{"encoder_activation": "leaky_relu", "encoder_depths": [1, 1, 2, 1], "encoder_rnn": "gru", "decoder_qk_norm": false}
Rows from block 4 of the text decoder of a small audio captioner, named by matrix and row number. Rows with one number belong to one neuron. Each number is 128 + 24 x the weight over its row's rms, rounded and kept within 0 to 255. All counts start at 0.
After each neuron's rows are labels from the 100 texts, of 14976, where the neuron reaches its highest value: "fires on" is the input token at the peak. Only what is clearly more common there than usual is listed. The data: drum patterns on synthesised drum kits.
# fc1: MLP up (decoder.blocks.4.mlp.fc1.weight, 1024x256), inputs 0-127
# fc2: MLP down (decoder.blocks.4.mlp.fc2.weight, 256x1024, transposed), outputs 0-127

fc1.432 [ 95 116 118 100 117 110  83 144 146 134 139  95  87 146 130  97 117 122 127 153 158 120 148 120 117 134  63 115 108 138 138 222 101 100 128  93 154 113 139  99  98  98 151  96 147 133 159 125 165 168 141 121 120 149 103 111 128 115 141  78 112  86 134 126 160  94 140 128  84 101 121 140 150 125 140 118 150 143 136 105 130 126 115 150 134 130 172 120 116 162 134 186  62 111 100 149 112 132  87 156 170  88 167 145 130 100 146 135 166 171 103 131 116 106 110 131 162 121 105 127 116 103 149 171 141 131 169 160]
fc2.432 [104  87  90 104 145 118 151 158 128 151 171 116 165 103 136 122 169 134 119 117 120 136 153 128 159 138 139 144  71 137 163 124 125 156 134 122 104 125 115 102 129  93  89 111 100 119 121 146 103 117 162 111 109 150 115 104 162 105 100 137 150 143 125 168 122 140 137 145 149 103 121 102 154 161 169 102 104 143 143 111 108 144  89 157 160 187 121 145 144 147 135 131 123 147 141 109 139 130 105  90 166 141 136 101 166 161 155 139 136 145 143 106 119 131 127 112 116 140 124 149 109 178  76 151  99 102 153 118]
fires on: "at"

fc1.40 [161  88 151 155 114 171 134 147 160 123 126 125  89 107 104 185 122 159 147 139 138 113 144 120 150 102 138 147 117 122 126 134  90 137 123 183 112 119 124 177 144 147 110  77  87 139 139 161 148 125 165 138 122  90 147  80 158 113 107 154 137 107  94  96 116 120  95 142 100 108  87 158 141 164  89  99 102 117 164 113 119 105 131 116 130 124 145 141 144 163 113 171  75 159 120  92  72 126  97 106 137 149 149 101 169 120 123 106 136 148 125  82 144 211 124 134 113 161 123 147  93 128  64 112 132 145  92  96]
fc2.40 [112 109 126 121 119 145 170 134 122 105 130 120 144 125 122 145 104 144 125 116 100 120  67 111 145 156 145 117 159 126 110  96 136 110  97 177  88 174  97 146 145 118 117 145 131 143 141 105 160  70 148 120 134  72 129 138 111 127 152 157 131 160 121  82 157 138 138  92 111 144  99 136 109 122 102 113  91 131 149 155  81 146 116 136 127 110 123 164 120 112 121  94 132 168 223 142 142  85 136 118 127 175 108 148 129 141 154  92 104 114 155 111 151 125 134  96 112 114 155 106 158 194 150 131 121 128 109 110]
fires on: ","

fc1.561 [150 119 109 115 125 140 161 109 124 153 107 133 130 162 137 138 146 134 114 135 131 174  79 122 134  78  97 135 133 142 110  90 107 148 146 153 168 182  98 122 144  78 155 105 106 150 133 135 121 122 131 119 113 124 138 108 139 104 153 103 146 150 131 111 149 154 152  88 115 127  98 160 116 137 167 114 128 112 131 105 117 116 141 148 131 123 163 155  97 105 152 130 120  98 156 132 140 144  94 116 154 172 144 159 162 103  80 108 121 109 113  84 111 122 115 120 109 122 108 145 110  85 138 109 133 172 151 146]
fc2.561 [115 115 107 168 129 135 103 152 114  97 174 144 137 107 151 143 192 132 110 153 153 168 127 155 144 172 142  94 131 132 150 115 105 151 165 159  95 118 119 107 146 128 116 151 110  97 134 122 115 166 114 110 120 158 177 157  85 156 131 157  99 104  86 107 111 100 131 135 114 108 143 113 118 133  99 146 133 136 162 108 106 157 156 136 163 130  84 152  98 171 146  95 139 163 126 150 140 148 117 142 118 116 126 122 128  89 115 143 162 147 170 163 100 125 104 128 107 134 154 107 108 128 102 138 145 136 131 109]
fires on: ","

fc1.152 [156 120 123 116 125 123 156 121 135 169 123  95 105 147 117 171 115 148 104 160 160 159 133 110 123 142 134 171 106 141 147 137 116  70 106 123 151 123 122 100 148 129 115  73 125 127 107 172 138 168 102 134 132 137 128 159 165  60 116 136 121  82 134 125 107 108 134 132 129 103 165 137 140  95 156 131 110 130 109 118 101 135 147 144 173  92 134  92 116 104 107 154 128 109  76 130 102 140  76 182 139 130 158  85 180  79 138 140 129 163 110 117 156  98  99 122 108 118 141 149 116 149 113 112 116 167 156 108]
fc2.152 [135 122  99 140 127 126 108 142 163 165 136 177  90  97 116 126 129  96 110 144 133 124 143 111 121 124 109 123  95 104 157 110 149 134 137 126 115 118 112 142 136  91  94 126 104 133 131 148 129 154 149 136 138 145 146  90 149  96  83 119 151 146 120 110  71 114 136 152 112 137  85 103  94 109 126 123 101 120 139 133 117 137 110 163 182 173  99 115  88 150 124 119 142 173  93 126 122 126 121 145 126 142 146 121 164 161 160 105  89 132 131 131 119 166 132 118 128 110 134 151 119 180 110 167 136 148 134  98]
fires on: "at"

fc1.648 [162 123  92 139 128 169 141 115  97 129 154  86 133 137 158 131 123 122  82 120 151 126 152 107 111 111 118 125 154 130 139 196 185 155  98  96 115 162 142 134 147  86 170 135 103 150 111 125 120 184 121 160 113 143 149 109 165 143 110 108 144  91 128 155  79 112 113 129 152 102 151 102 117 163 125 130 165 118 119 100 115  89 148 193 155 151 163  89 142 189 130 108 136 131 120  95 152 111  67 115 177 127 108 139 173 138 112 111 129 164 103 127 102  91 134 115 123 122 124 138 156 141 120 113 158 110 109 157]
fc2.648 [108 170 127 164 113 178 172  83 153  99 139 133 161  88 134 145 171 104 148 125 104 116 107 136 100  95 155  87 112 149  91 110 131 122  76 120 143 108 104 138 100 127 140 131 129 153 159  94 144 126 138  91 145 141 159 149 124 131  96 103 145 146 147 141 160 134 107 119 129 153 143 128 132  73 144 140 162 132 121 137 119 179 129 133 123 177 107 104 129 156 143 152 121 127 187 129 145 116 156 143  72 122 151 119 154 109 148 142  98 128 155  97  88 113 116 101 102 149 134 107 137  90 140 100 180 110 134 170]
fires on: "room"; "cowbell"; "rimshot"; "cymbal"

fc1.602 [112 115 159 119 187 154 123 110 114 174 134 114 119 143 135 115 159 161  62 139 152 105 115 123 131 155 148 160 100 102 136 118 141 145  89 134 179  83 133 165 133 145 128  98 177 112 155 120 108 121 153 146 118 110 109 140 136 138 144 118 149 106 181 147 174  90 122 135 150 128 103 133 132 107 114 132 128 154 125 112 164 135  97 126 123 137 130 159  99 170 127 138  90  95 154 132 146 154 134  76 156 151  97  95 130  91 132 133 146 144 102  76  97 149 165 101 159 107 105 108 126 112 101 160 141 117 129 118]
fc2.602 [158 157  88 119 153 125 153  72 128  93 134 195 149  74 123 119 116 156 121 149 111 120 135 133 112 147 157 159 205 111 145 105 161 138  99 101 101 164 152 111 169 133 127 130 133 108 131 120 130  96 164 115 146 146 130 106  95 152 172 130 109 150  99 116 101 102 123 149 141 141 129 120 123  90 145  91 121 162  93 111 125 119 148 130 140 116 160 135 140 172 122 145 144 136 141 117 159 115 155 113 106 110 122 129 107 152 103 123 111 130 135 114 100 152 120 135 112 139 129 128 124  97 124 168  92 142 105  99]
fires on: ","

fc1.517 [126  77 123 140 140 118  99 110 101 136 156 120 154 107 159 142 111 156 115 145 147 128 148 106 159 100 129 104 107  94 160 117  70  90  89 162 153 128 164  97 155 109 138  75 147 127 112 164 144 108 103 148 112 111 107 104 120  86  84  93  99  99 156  93 150 148 126 146 147 102 121 147 136 130 130 131 148 131 124 103  98 123  96  83 146 130 146 152 100 107 101 154 131 119  90 138 107 130  82 126 119 152 153 141 112 103 124 127 103 112 157 106 116 122 162 177 125 120 157 155  94 134  90 132 139 154 106 115]
fc2.517 [162 147 109 166 135 113 131 103 105 112 139 121 116 148 129 113  98 137 125  81 124 103 101 164 143 156 145 122 137 112 114  98 151  80 148 169 131 114 111 118 178 144 130 114 136 144 130 145  72 156 110 140 118  88 125 142 114 153  93 124  79 149 173 118 117 115 155 135 126 125 116 159 150 110 147 157 133 155  94 105 138 126 121 121 142 110 142 162 115  89 141 142 141 145 160 137 115  89 118 133  99 102  98 100 166 123 153 164 155 173  82 119 130 118 147 140 141  81 139 109 121 100 112 122 145 139 122 133]
fires on: "at"; "with"

fc1.565 [143  91 128 120 133 152  87 129 167 136 112 139 141 104 160 129 113 105 144 138 148 145 162 108 161  95  64 121 112 135 117  89 137 162 138 151 178 133 133 129 153 130 149 103 146 103 116 121 122 127 113 132 151 108 138  93 116 140 131 157 144 122  99 153 127  84 135 135 145 150 136 129 147 168  92  70 103 103 130 159 134 129 134 167 181 123 110 180 158 109 127 132  87  96 145 135 141 130  96 138 170 152 116 114 146  99 142 161 122 191 125 111  85 155  90 129 112  99  93 147 132 108 122 131 127 115 125 155]
fc2.565 [114 119 154 139 124 125 124  86 123 148 127 151 165  98 110 145  99 109 152 178  91 140 130  95 136 121 112 132  99 109 115 142 128 108 108 126 101  99 103 114 108 147 116 143 103 124 144  96 182 143 125 113 163 128 154 104 100 164 109 142 135 115 168 190 155  99  93 145 156 110 106 125 103 138 122 134 121 119 121  97 122 105 151 127 103 121 108 111 150 165 119 178 100 129 114 140 140 102 153 119 162 143 121 102 115 134 118 159 143 121 134  78  94 162 171  98  91 106 109 113 131 113  97  97 131 164 110 140]
fires on: ","

fc1.663 [100 134 144  97 133 128  90 147  80 144 104  84  94 125 144  98 101 131 129 147 132 119 114 163 123 105 110 123 115 131 140 190 130 125 157  94 147 126 154 107 134  93 125 109 149 122 122 117 120 130 146 129 129 108  84  97 113 124  76  96 117 161 107  82  99 106 118 144 105 108 136 181 159 146 108 133 146 153 123  98 137 111 141 120 128 151 132 146 144 153  90 170 102  93 116 126 108 153  59 108 144 141 135 155 148 149 120 134 159 143  92 119 117 145  82 178 138 127 113 170  98  95 129 176 134 113 162 120]
fc2.663 [154 119  72 132 140 125 129 147 115 144 136 173 103  49 101 102 125 146 155 148 118 136 171  59 161 153 133 137 117 142 148 126 133 183 139 125 129 102 147  91 126 131  94 131  90 137 118 130  85 115 150 106 107 135 108 113 152 135 144  88 121 115 137 154 116 149 149 127 133 103 155  70 101 118 187 120 107 102 171 132 159 123  77 157 142 150 119 122 138 154 156 110 136 172 147 120 170 160 148 138 154 148 128 135 165 149 151 129 118 111 137 156  76 172 120  99  88 158 135 145 118 154 103 138 144 120 161 132]
fires on: "at"

fc1.478 [127 139 156 111 114 141  83 163 151 129 133 118 111 143 146 139 153 153 168 140 171 176 175  96 157 108 111 131 155 127 159 154  98 113 136 104 154 104 126 138 140 158 125 141 139 103 129 158 136 132 109 113  97 124 127 125 172 126 103 146 111 117 117 181 117 120 129 142 131 143 165 113 179 148 135  93 133 129 156 145 111  96  83 110 164 164 112 139 127 131  61 180 114 115 103  97 111  77 107 156 161  89 182 109 103  97 119 147 169 146 135 119 127  87  98 124 132 151 142 175  95 117  92 126 142 171 123  88]
fc2.478 [160 110 100 114 192 166 119 141  86 132 177 186 109 101 126 145 141 117 154 135 120 146 137  76 151 117 117 167 108 105 115 165 112 143 130 147 135 119 115 124 131 139 157 140  77 125 124 146 135  99 136 152 146 134  77  98 101 155 116 100 101 132 117 130 101 119 129 104 129 135 115 116 148 104 122 143  87 100 171 125 169 145 131 126 149  73 109 149 147 142 129 143 131 133 171 132 162 140 126 109 151 123 128  97 145 138 148 140 116 206 110 103 112 184 139 124 110 105 167  98 124 168 114 121 151 137 125 150]
fires on: "at"

fc1.688 [138 103 143 132 124 127 146 138 138 153 134 115 118  93 142 162  80 138 158 117 123 159 111 129 151  75 120 115  77  79  97 102 121 138 108 144 106 115 120 141 132 118 143 133 109 141 154 137 139 146 131 107 130  92 153  99 170  90 114 139 127 111  99 154 165 147 150 158 120 113 132 101 150 116 103  97 103 155  84 151 155 133 107 112 195 128 134 160 131  97 114 142 107 101 122 138 104 127 134 117 143 127 144  98 111  86 158 103 155 117 142  99 119 140 154 119 142 136 106 163  98 132 112 119 141  89 134 123]
fc2.688 [141 134 147 139 144  87 162 146 120 122 106 118 149 169 161 130 122 109 100 103 122 123  94 134 118 127 129 110 137  92 134  84 127 156 128 123 136 110 105 108 151 114 167 100  93 147 143 118 138  85  90 143 165 105 124 114 111 149 138 135 128 118 171 162 139 160 103 132 138 116 116 160  80 126  94 137  89 170  94 134  72 129 157 156 104 155 110 100 127 150 166 114 156 145 120 134 167  91 156 131 104 145 142 117 126 128 163 140 131  97 152 103 131 139 157 109  88 103 132 110 159  95 147 115 155 117 108 109]
fires on: "room"; "rumble"; "noise"; "reverberant"

fc1.506 [116 145 151 182 165 165 149 157 142 119 117 133 133 134 155  89 141 102  90 157 163  97 102 150 141  88 134 113 108  82 126 150 129 130 146 138 126  94 162 124 116 123 172 173 102 156 150 163 133 125 138 125 114 156 148 145 143 127 102 144 127 155  93 101  84 128 167 158 103 129 131  96  99 175  98 147 121 122 144 154 145 128 109 183 151 104 118 117 170 118 135 157 123 115 140 120 124 125 108  95 133 148 159 137 125  96 146 127 116 171 101  90 150 148 152 131 105 142 162  93 122 154 104 135 117 137  93 100]
fc2.506 [ 85 150 101 119 133 159 135 146 165  85 182  92 159 139 119 149 117 100 101 155 120 134 108 161 124 105 134 153  88 120 105 133 145 124 155 128 118 163 157  87  61 111 106 102 105 138 158 106 106 134 144 155  98 184 140 126 126  88 122 146 139 141  97 122 159 162  88 123 141 159 109 112 131 110 133 150 150 142 115 118 101 122 116  64  79 141  93 119 143  98  85 132 118  82  49 135 122 146  90 164 137 121 157 143 153 145 151 126 139 134 156 135  96 147 108 133 118 125  95 105 109 153 158 141 155 143 131 140]
fires on: "one"; "<end>"; "at"; "the"